{
  "dataset": "simulated telescope pictures of galaxies",
  "train_examples": 195000,
  "encoder_arch": "resnet",
  "encoder_activation": "relu",
  "encoder_kernel_size": 3,
  "encoder_widths": [96, 144, 208],
  "fusion_encoder_layers": 6,
  "fusion_encoder_norm_position": "pre",
  "fusion_encoder_bias": "all",
  "fusion_encoder_parallel_block": false,
  "fusion_encoder_inner_norm": false,
  "nesterov": false,
  "adamw_lr_other_params": 0.0029,
  "grad_clip": 0.5,
  "batch_size": 256
}
Rows from block 6 of the image encoder of a small model that answers yes/no questions on an image's attributes, named by matrix and row number. Rows with one number belong to one channel. Each number is 500 + 25 x the weight over its row's rms, rounded and kept within 0 to 999. All counts start at 0. Numbers have three digits each.
After each channel's rows are labels from the 100 images, of 14848, where the channel reaches its highest value: "top examples" is what is common among them. Only what is clearly more common there than usual is listed. The data: simulated telescope pictures of galaxies.
# convs0: first 3x3 conv (encoder.blocks.6.convs.0.weight, 144x144x3x3, each kernel summed), inputs 72-143
# convs1: second 3x3 conv (encoder.blocks.6.convs.1.weight, 144x144x3x3, transposed, each kernel summed), outputs 72-143

convs0.7:507504468502560515521481505540527487514553537505513493496505486481497480502542518472490510494491519530518534508493511492539491499505477515531500529472497511504493491497438492456541507504464520497538521544578448537475
convs1.7:506523494525526515531499540499475474462520553529511507485457463449516513480533499473537489539484517503491472497497477454501526535547469475531506519480483483511498488467475511472498508463527547482517514544492499522435
top examples: barred spiral; winding: anticlockwise outward; winding: clockwise outward

convs0.112:491497464463481464501504478488493513502487450499484537500522535491495530529428499531490528534498462500485481459504488526510522419539522507518493492491462515471529460502492516521457523481527505471450487526486496514529
convs1.112:500500487489500499503512462528537474518481470479526474498515493507520481474478515549512498488460482483482479485500498516541530463504499520503469510454512501492472484477467546512497516536494449502483518537503525546507
top examples: lensed arc

convs0.87:466440546495502527585465495498568490491461528467490502515544488475494486504469511495547499524494516499492505475487512483516518548495458497463499476464518483477496549513447511510503476500468525535529498537530474504509
convs1.87:525496478537488522559509490494525484499449548523498538506505507511474498506479480528495497542461494463505514436497462494515475547485502491491482501428491492510481473505494514454518492524481516502523545539514450479472
top examples: many stars

convs0.32:490510454518469504464459490507554458502529471462476503470492531518481480507477476466487514507490465492518495531489517483465510539493475511429480481502500517456494455508478484511518482493491502509520490537515542541475
convs1.32:504519537503518508491483519480498448486550499488506509505488488532483489506447491492490502505471473466507513462499428501489514504476456479478485496466508467510471456442476491473497502525499516480503517509499493523479
top examples: many stars

convs0.111:489524499495483543505507497426489482499483510533470495501479527460518515523515509482478509534465518525487488478480448509531444550502465532495486502479501490458512493464490493515523507493483539475501504468501524467505
convs1.111:460454482528492485557498539541505486475493533476517510518497528463482514505464490559500470499470551502491485432498520491509534510526447472503484507469493499494499548520492563489489501499492476525500516501490482500472
top examples: many stars; irregular

convs0.137:519549532485455506478525502493491533484497504500476451508496504509496546485462506493513492478518469519492497529504504489508526537463489498528514500534465488446492473504488496529494484508487464510509562509525440459451
convs1.137:531523505506520537471441531470488455501490489493497490511500495554524475508466493515483502453472539481506482511505542465460486494524553473458546461471485488502501491479434474472491501489512505508479533516501472486485
top examples: winding: anticlockwise outward; barred spiral; tilted

convs0.34:483566495525469473517480489544501514503521472475462518512526521546448532550484518510492540516508485463529500492522502501517520487483505510503478509465504511509462508487541512458482555475478423475532458485475489508531
convs1.34:512507485491504477512498486535533494523466476495498479509492489473446524480530496459487524499482523474508470484524519552501521474493469544481488504524501496534450477495511485519531510505519473500558456493528507506510
top examples: bright star with spikes

convs0.52:459498490497484492528519456546520557466478502499500472490524495485485516502500504475514486509490513464484510457496470550503473495486491539505525529512510479512473536507487492502491503487485516524528487485488538519507
convs1.52:473515521508522529556516506507544540544494486496507505530492498488457504473434481514525470521454490505499479465506484466463478477465468485464495541500473507498511498485512483529513487534485518535532547542535450512530
top examples: round elliptical

convs0.51:458488464473528476485473501517502530525478560551551513496492523506476503494523469484492571470536448488515471508496538488532510495534483485503483522543464488494504488507545492479509477498529491488514522474492532505480
convs1.51:517504530513479517492513515480487512506486542520527511467466517500516470476467492496516496482516529473523529518493535503493493494528492504516486511487507469455505528554452537513537550440487540506482470484473506501462
top examples: winding: clockwise outward; two-armed spiral; kind: barred spiral

convs0.86:520498515505497484529497535461502502516506459482461551510506484505461476514454485511504497476547471450535494528502484488485485532496488530475479491521505464492515465501482518485503434512474487516425462493454491509454
convs1.86:484512473496500504494494542469486526482509506472479518481539467530531484503516518472526542495520546474507486480500496507521490457465479511496467483536495470515560526489448503464465539541507494469517497474516500498477
top examples: merging pair

convs0.57:523519482500519531465449515476522488498520478490507473504517520497567520502479478501516512530506480503504477470471500500484521539471493504444520489511531463479481491479485509525468479487489535540478504490498500494522
convs1.57:507398485506522526533477521516516535501477515470471511505518491478517487510521481513504487470488536461478496521515497491501500484476501505542529482504440509492511470476541496454452517535532505525492501523495452514486
top examples: round elliptical

convs0.44:520466505511466560532489486526516502513489471475516504523508485500507527543480495531509506484516546504517464482532521493495574498473489527524493503477501491514489522477504485536509525517502487542532513552493485526517
convs1.44:480479507444495503572498474508511507487465484455462487507514507524491539539524465464466501501501503522529544486544477532459476517518526477518530506519504516509503501486528504490514526487496503557507542523514523537511
top examples: irregular; round elliptical

convs0.66:482497503502483520502508493571519535511479539521506484495511504491522491504507484519494498506496497456488553486489444514505486518530519523500470502533484482511514484478487466475528517500520507495529502476463512479506
convs1.66:523478519492490505503518542534504496532516521486480504500519470493511515499485499543512507477479490490473505500509485496463506508480482486448491489494484494503504512487521463492505495476513496510491513516497477483487
top examples: many stars; round elliptical

convs0.42:528483456508521533482433472548515469530511499500538468501521480492446524468445468504534509502511507493485483472523476459469474474508533459486535495482518507496515490519521487512485499516561522502498552510481461504533
convs1.42:517468507502487495533521474492507520484467560533516482501484522493487499465524503459490511460472520553467529519534537500488532472559473476540503519482466517464498477517527503479494545474507494493467491493533514478534
top examples: winding: anticlockwise outward; barred spiral; kind: two-armed spiral

convs0.109:519494498501470512512514469484520503525514526446529496495501501504518501513459523575513527521513489575477473465486449509513514510543504522478478471482448512501491515482500474499487472470532493515484515496495497490446
convs1.109:491542470504488494456497494464472483493541477486489515533498486505495492472482525489472500482497460485504469500481459484482527473487499535482496521468490501523496484483464496499460485479515471488480531541507501507416
top examples: winding: clockwise outward; barred spiral; tilted

convs0.115:454534483516497455464467521537497459478493486489488464507487555473513498505502479478489522518550496504522497521502474455530490460486470504481482519497460496503509473513510481479497508466523450506495486517530435492493
convs1.115:500567484462505506470516524489490481550503526463513512476477480485486478546540518541459485502501526528499509509513470508476481507538483512471483519507542522508475492492516477486520528504522477466486485491541517517510
top examples: bright star with spikes

convs0.96:502510492517505505511464524506462515478442487463494492515472513521533486473463485508504507513544510468508511517493477538483493491459486499478466515501507488474512526511514501523489486507532525538471425514510466473495
convs1.96:490496502485509476470506502475505494486540528520485479482490480518509505497499550486529540498520467485540508537490458451486501441493491537490451508501505495533461514523497462510531504502509520500514507524508507463466
top examples: winding: clockwise outward; barred spiral; kind: many-armed spiral

convs0.11:524527468528489529475560506509503519496524515540457540528498508531481515524440503525481502519503468491515508529539504491493507488433500544511504533540536506482515479480510533476457525477507510440499512541503525506507
convs1.11:494494517527514507470519517507488512454569493492485530488509512531527496429466474521486469504494485515508494508476535502496486477489501518469518529496497516526493487478504550474474489499497509476471532501533470547486
top examples: winding: clockwise outward; round elliptical; kind: barred spiral

convs0.50:502478500545529489477496538495523468458525481495465525496479444518511552527545509545497488515520477491555523483537511532490496499499481553514485486521494511510530474480483509521529527526512492499522435521488477547499
convs1.50:479499506491542495527519535495525504491516527501451467508475491535492566571520527460506545522486500487444500518509506488483520492476460477500488534550505524533480551518516519481540528493489510531551457494527489476500
top examples: round elliptical

convs0.14:482493506521499557508483495497534503504542484461491485504475498530512552515497523518544502512519458524513507519530525484447477496477507465490510516484464507505524478512488514485505565499480464492529511517535469533504
convs1.14:521490494512505523520495478530505502495539507499521502499495550549557533535510507493508496522490528468448465492527515538495505524512528501524569541539494506510506523500476498503499551471474496550531546504515477535485
top examples: round elliptical

convs0.28:488510490470495522549521456570516500521501520470492507503503515496447494504528483470541527546501479499504524465515493523487467591486474508533503491498558494477513524462476531482494470497519448467511531449551519495496
convs1.28:496498456533508518495512525520479433453471487499458514505463514520519499513491479511532498532534508516493521509514491491461503532490487455492484511540481521525466523507468512459501522463506453467508512508509478499472
top examples: many stars

convs0.61:474489461508491484489479470516466435501476498479508461482526498518462501484500472485518489483514529526483512490512507505512485368488511479484495478437481491520497508496495521467494471496519489494482482477502515516492
convs1.61:523470487497495500492486496514513507500541518497465519511476510503505514506507507492518509479492480536518492452497491544475493447456487528492511511475551488500520539507466494515513503468501519530496557518506534511487
top examples: bright star with spikes; star cluster

convs0.60:502521486440495520505529526497481477510450527474478477531499512519484482538521525507477497496476463512506524486515522451501473536510465548482525539543524478504525512486451519474499451491509527505489491470491457492515
convs1.60:541479496510520487505498457484510487518519473538526505523484514501546515507511504499473516499507532472548512511499528462520528514495453465480468491521522541515497447480543580476510463482499494466499484497491439480516
top examples: many stars; barred spiral; winding: anticlockwise outward

convs0.13:532455488466490491501459456526516499506517494489509506526514482494564504504477540473503489504471489484514461495472499541528528561463487496492511511481467522499486508484474529500460467504487454481505515529537520521438
convs1.13:540518520519466512526493509476493478536453502500496512507500508489507448488492472455516461489484483519520496506494504494483516502468495494482522477517498494475483471509519508466539447498451534456516551541513485516467
top examples: many stars; merging pair; kind: lensed arc

convs0.123:482503515507530491476480476529506534505494559531481482486486540504462505491497530494495518478502503467485492483495514487534486484491482511480507494477461514498472476462533550473498528528418481505482491486481532440479
convs1.123:481486481490535514514525506525532507527509486490476498500479481511482494540471509512487460525453482477494454492522530535484538531471519517532503516511490494515500543517519556530501535515505538539557509524529494540525
top examples: tilted; barred spiral; kind: ring galaxy

convs0.84:482516479498512569525508474454464510485525493500470481504468578490513554504476501489503495523504495514479527495537500539472512495528516477508516520488440502511512517542543442524487535447467487466509529533496477527500
convs1.84:476464504483518490514494507498512491494476492530499511504486534535510464525494453482492521481491507537506501521517507518453518542493530550506605507539526503515496482480491529490519527463523521523515525510521494560507
top examples: irregular

convs0.132:542530501505494527499531520521493506496492478490526509510495501514542466534490491529476495522525487444500481508508492462500476485495495492480522505527467480498544467470484495506477492536479496534491464499477436454476
convs1.132:531522501521495515521504513493458500499541500484508507485534531545511518510497532496483518487509488482516500502463493464499478479500490514512550494502494477481489497499476491497457569493517501499519521516508505486471
top examples: two-armed spiral; winding: clockwise outward

convs0.129:510477537520502502518536489504475504504554531507545500494480455515401521485491509454498560494493516532489499493505537498494515506478500490554499493492544531490493497472486503490491512477490508477499520513605502481477
convs1.129:494491452545511508501461510520498486474520488544496501458512505468498515500496517504480464482506447479518513519512505489471493494502527505493488519493522514465550502463494497500496530462500466487510508523481474535546
top examples: flattened elliptical; round elliptical

convs0.68:468524502458447498500498500476514499497495497493507441512471508505503522493505498501457507526480469484522472466504519527495497504471488476483525495514457509445475495477468484498509517473502516474509516450514516525463
convs1.68:522476508502518509477464491481492484456468514524511507494513545504503482483452511523477516481500560503459532492498520500498486495525481438532485491497529488448517510451470495446438507490474481495491508516534502482505
top examples: two-armed spiral; winding: anticlockwise outward; kind: barred spiral

convs0.26:496520503508491604511480495499505494488505468466450512510492497565476536519464497522470497508499511493491485498523501551485498505487501490489516525501488522506532488516472508493501534492511520489545517511488504521517
convs1.26:508512509494493495526498516561519500495523504494523481501494551512475527535508492521497504519516513524488500505512528524483516518497482484471562544546475517471470500508540497471511541489482496497537545475513486545496
top examples: round elliptical

convs0.75:489556495510518496462506465504500521520527528498498486479528544506462485491543512467456521490505507483484500514498484459527495416516467460532525490500484516519489484507492515471508470527523515484511488488530480455552
convs1.75:447527481496522513499495520499521495497491498498508486486472475524500498502528475495509454515504539580480527476559508498501479543538480483557521507507491514487509510480474482524528508489507492492551474478495520496504
top examples: irregular; barred spiral

convs0.2:509525480502484513511510535551507465503517485532512479502469515527507509555495498533495495498495436502542492507512496490501501410478487494503518523442529490501521511500526497516479513443510475538498500489514459524532
convs1.2:518450447522483502479483514537503515561501507504488462474487554532533519491486523461481471526480459496481488488513483513535454494492460480499521515488519497511487478507511515494469539501471454482522479519524523498532
top examples: round elliptical; bright star with spikes; kind: flattened elliptical

convs0.4:521554490488484490477517497481511526519440478461495515471487516489495496522468466500516493489519472409498453489476473490496452483503483505522492509486511507489491484492497493546480526520492455492493463481509475502503
convs1.4:456511522519505489526518493531469518508524484492527503508562485503523517460511510508476525506456479494486488468528478502527525456521468475513474566476488521498466485504486512456512501496534475513499507499508494528484
top examples: tilted; barred spiral; small

convs0.98:519500479500478475525492469499511489491505484458525524485532500493479544505492498510507496499500537476512497497522464454535511515533486578513464516485523548468510516489480502514486505538496478523498505506480530544499
convs1.98:518526489516493433514470424504508497511496529489504501517521496519493534471553513506484487511499512498516484493520526500510521482506481510479445506449461472529497500484491512471487538501531485513464553488464518433496
top examples: irregular

convs0.102:509489487496480583486483507419503509491511495493504505505464501531509522484455493532491475512490447502497496478496466510464502470505498504494505528483517466466514480495497501533489513464532473557507473522520471550493
convs1.102:496496473476504476454447468496493472488545499547473483487509534536515562492496532481476522534502466507473529518492530472492514489453509492509555505487496496499507514506492465471471523518498507456521469502495505517507
top examples: round elliptical; flattened elliptical

convs0.71:507495480503547561519505516575481455519491509516489484508506543494473502513483508496548490528485447489490537493488501525474523495474498540509511497503521502500515579517484493491517511514499505487546536523495533492480
convs1.71:525450508501503518498520454514497479530521510536486484497445487455518496487516487489522460500452471516480482496495499492497500492482522441462509507468511498480513478488526529513477472490496524510519536509524496504540
top examples: barred spiral; winding: clockwise outward; tilted

convs0.90:497506529489473548502477475504533480536474485524506500504480510493545488504471498471497491513499518575498500547494495502477502531510512482564510482496487476492500475525523496523492499466502498540512534535509487491465
convs1.90:511460505521482534515522588495499495513553505504506503495450560553505513498473476448495451513510513512516483482560491478499503500529550500530568474468513499480543497513501503538507514446489497508484482507505476495518
top examples: merging pair

convs0.138:495489491466488455509504495427515508477506489530494477488520529457511503507487508480503498495503526487493517508503489537531576569461464471510497507503505477476485487468516509537440482519518525537473492535516539521478
convs1.138:465489504482481503508516494533490498492488478469528487497499494453487454500490467482538503528508524512513541480485489485485479543478461480485504497522481500451527527492536501493505433501479522533508513529492482486550
top examples: merging pair

convs0.64:503484519494550531503521492497519546480453547519503488487500483498467509483493525479521504506519467482489502493482506488476498478556496479516519492489446535518511459537502488516461535510518535523488513507473510467515
convs1.64:496486551501525509517504516496543563536531532521521495523496497469511513517488516491525536504512493469495485524519478447500495456486557462483521468493447482487477474517481527537481484500480519485515497472529445463501
top examples: merging pair

convs0.113:525493513450503517470491475537476508525487490519494469538535452511472485496540512479486482510526509504497466494492532451497540475566499504502505483527456528491488482529516517502518507496509513472493531499453540463495
convs1.113:464499486468525524511495539529516479537514506468486493527458496486497505515498497505501503499519545471506533509528538495524505487458516471516517495483495481507521518508455480496501531498458453487513434527531482561458
top examples: tilted; winding: clockwise outward; two-armed spiral

convs0.48:512443445515510498520529521481525514484481493535502525459494513479503498516492494534525509472499512486531485485477473508532484492510465499494511496495500523521503473483514545477519470510489502497495497523503504506450
convs1.48:503509489506530501485496529484508496496470548510509455495449497503500527521522482480482518509496495508518500464513515500487547528494473514494511522534480469492453513486479543461516503511484510507520543500485513499490
top examples: many stars; irregular

convs0.85:450486428487507471481468478530487469503525506503487502478512539483510452507499504490511511503504505531466517514500515517494492356507517504494492481426503486509494465526499536497493472504543489518509486496487521517505
convs1.85:521467491492490502480539493461518454519477514474501488487469467496527503492487459508521479508506531468533521508530471530517487407511507514503504453400545481515524536507484516509504465499490480505488511502494542510481
top examples: many-armed spiral; winding: anticlockwise outward; kind: edge-on disc

convs0.89:486514474511502462494536500481526491521525493526530522531509497494445518507486535518505485469511450492492481511486503420497504468526507485485500494505505516544459456496477531518488521498533512469488539502439459477504
convs1.89:447532497517489527523527514514513524545483478481514471538500500494500468523477530519500491463458467482491520536498496516489489483466505505496480493506527532586447508502490546527502515512483503467508508459505502548505
top examples: bright star with spikes

convs0.5:479523462491514561492472487487517524500456469466526485494464519474487522483459489497501491511514476503508498487486476526481488530497511529483519506470520494519544525515530531545511518521476493504525451512491508533455
convs1.5:495472481501470534493461509508494502496550530484475470499466499462498525506559533478551502540487423507479506495548480507501480505478476484494517482507487492507519508464504461516480534498527536502496494491525496499493
top examples: flattened elliptical; round elliptical

convs0.94:512513511542462563486459516502548467489524512493486487509488491513495553496474506552489516521505495532492521495529517495476498464479456490518512555478517520491513488500446535477525523484463484500538499504519492551492
convs1.94:512495515492529512482470476542508475506577527527493478487525498537508555480476477503496479537500514539476521511517516536511515499507493467503549546510478503479478500496473509476495535481499487499540519485508486560478
top examples: round elliptical

convs0.139:507479525514537559514553529473510527500493495497493515520474544520527494506461496490480509514487469490488528503540514475490500458485521506515516513453552502487508497533503483554495486488521497515528504567522468506501
convs1.139:501475473523504534468470476468510503508558505552465472506466525492502501508514529488499482509475472478486516497534471483481478492488533496464535495460507499491560527457502490519475501448489460505478485516481491523547
top examples: barred spiral; winding: clockwise outward

convs0.118:495506544538511503477498466551533451551480537543457483537533489533519490521511504471485504533509482497530506544491492495503511544477498528529507499488530569472478519496473511496480523512519474497515514522553535472503
convs1.118:507487508503504545503533502527508493520543514485466507499481501522494496499506482499478499498475470508505505472523496498490513457491486452512491520491485499523503526515467490454533541497506513491541549525514488542437
top examples: many stars; round elliptical

convs0.117:520488491481516521512562524483485492497444499479527510481503523515415477495466550448523522487513501457505519490466533514508533443501457514515518500434533490511507497550500525497492455533504534525464464488505471505472
convs1.117:501523498519502449498475483459508505528489476498482494506503466493495487508471546504525470479510512484530524528460500496514468502492487501490471530512526509486527517517434493478480493509502526496519485520542516445596
top examples: winding: clockwise outward; many-armed spiral; kind: barred spiral

convs0.78:487506484462503509517420467511542490491518460487464488496497500509532494527467498426519497469479513463478507524551501532508482505458507540480525510492511475500494500509494487486505507494509500467447534484490514471473
convs1.78:464468479509524542498522495473536498498496532535441535537494501491485545469488509508491507482457476494517484500485480463521502506467505514516511474478483490480531457495507517507494496504473470531496542525486460516471
top examples: round elliptical

convs0.15:480492477513494470515504456526494510500488480504481484512502518486481564473497492484471539536475480538464507509495478485535496530474491456511504529478539526503501515521483472492501524458527471536477554498474516480480
convs1.15:527525490483472529545501480521526514475527517513532506513475497440555516491499515490538496486488474495469465485516493501452488544553515489473496483507481506489491488522516524474517541470482522500492529503483500496461
top examples: barred spiral; winding: anticlockwise outward; kind: two-armed spiral

convs0.122:458557487497492510522479500578515485533494487504481485489523540494459495555449503489498473510490496495508497495517557492498485494487533486479496506482461524504472516477531503467476520483476425485532511460523494561535
convs1.122:501484478481480457499506500527499478541461481540510487514495471447508487478480449442499511461459544455501497493499520514511492487485501505509481528524507486558508477526475513532525510460495455484539462503585529531520
top examples: bright star with spikes

convs0.121:511545501456481501517471536522467494461474509524458494468519522491474520511482489427479527442527530523532502511478509485516509501504523493512475524506506519469493495524525494504456523501467471497427506509523523489477
convs1.121:517525471496549495476505505512519499482536494487507482478486508455457500493537512480553502529503514473517523512533470517491523487490520513495496531531518480473493496506518517507457502535511528504516535510510498483564
top examples: flattened elliptical; many-armed spiral

convs0.73:512507469460531558530535505479483528511492470447515485512503511517457504533463469509511514498531469505498497491506502475475512526482521500518515534494476488519485477482524484526490543499498474526509533522506474482491
convs1.73:488509516524485521477480498493524498496479518518522487460516465574461475496491495471469529499457499466518505495514448520465537493520509508504522488481482503500494506496456516466517499478515487483497492482524495471489
top examples: barred spiral; irregular

convs0.41:494488457514497549499477483486498492497480500467496496503459534526511477503489501487493492500529440512483475491489493504491502526522517495519500479524519477492513476500526464519476540460542455536493484502493463463486
convs1.41:493499466517497472472494519504463494498481479519517490519484541592475534464481526514473509476528478505519516495512477485486480494511528519502595516475515493533500485503528521511509576520497493485507473479511503486531
top examples: two-armed spiral; tilted; winding: clockwise outward

convs0.23:483464509524467466508497510463498520500492525468533492524508469472534497450536474465495467446534501512513501500510517455521500512509528461514498496504468501506515478446485510481501487518485495554483491488531508457481
convs1.23:493534488478488513521483486486478492480502544490518539493507502464477500518514524497517497496489501550533497484495456476465515487528485514459498477537531503517526491499492499508510485494522521487500526485480494466487
top examples: lensed arc

convs0.92:491462454506488557517506516509490515529454466461515506510482515508503488533444492475515467506484472462495484477497504508494512502520510511483503478471466486490511517506493503532474516491481465516484451531475480527450
convs1.92:480495483496514504511465489474515467498561529481467484485506495487471551497497552485517504501482404517531506517533471493466524522508489524495535517481507502494500476479511468516490546486507498486482500510523503536470
top examples: two-armed spiral; winding: clockwise outward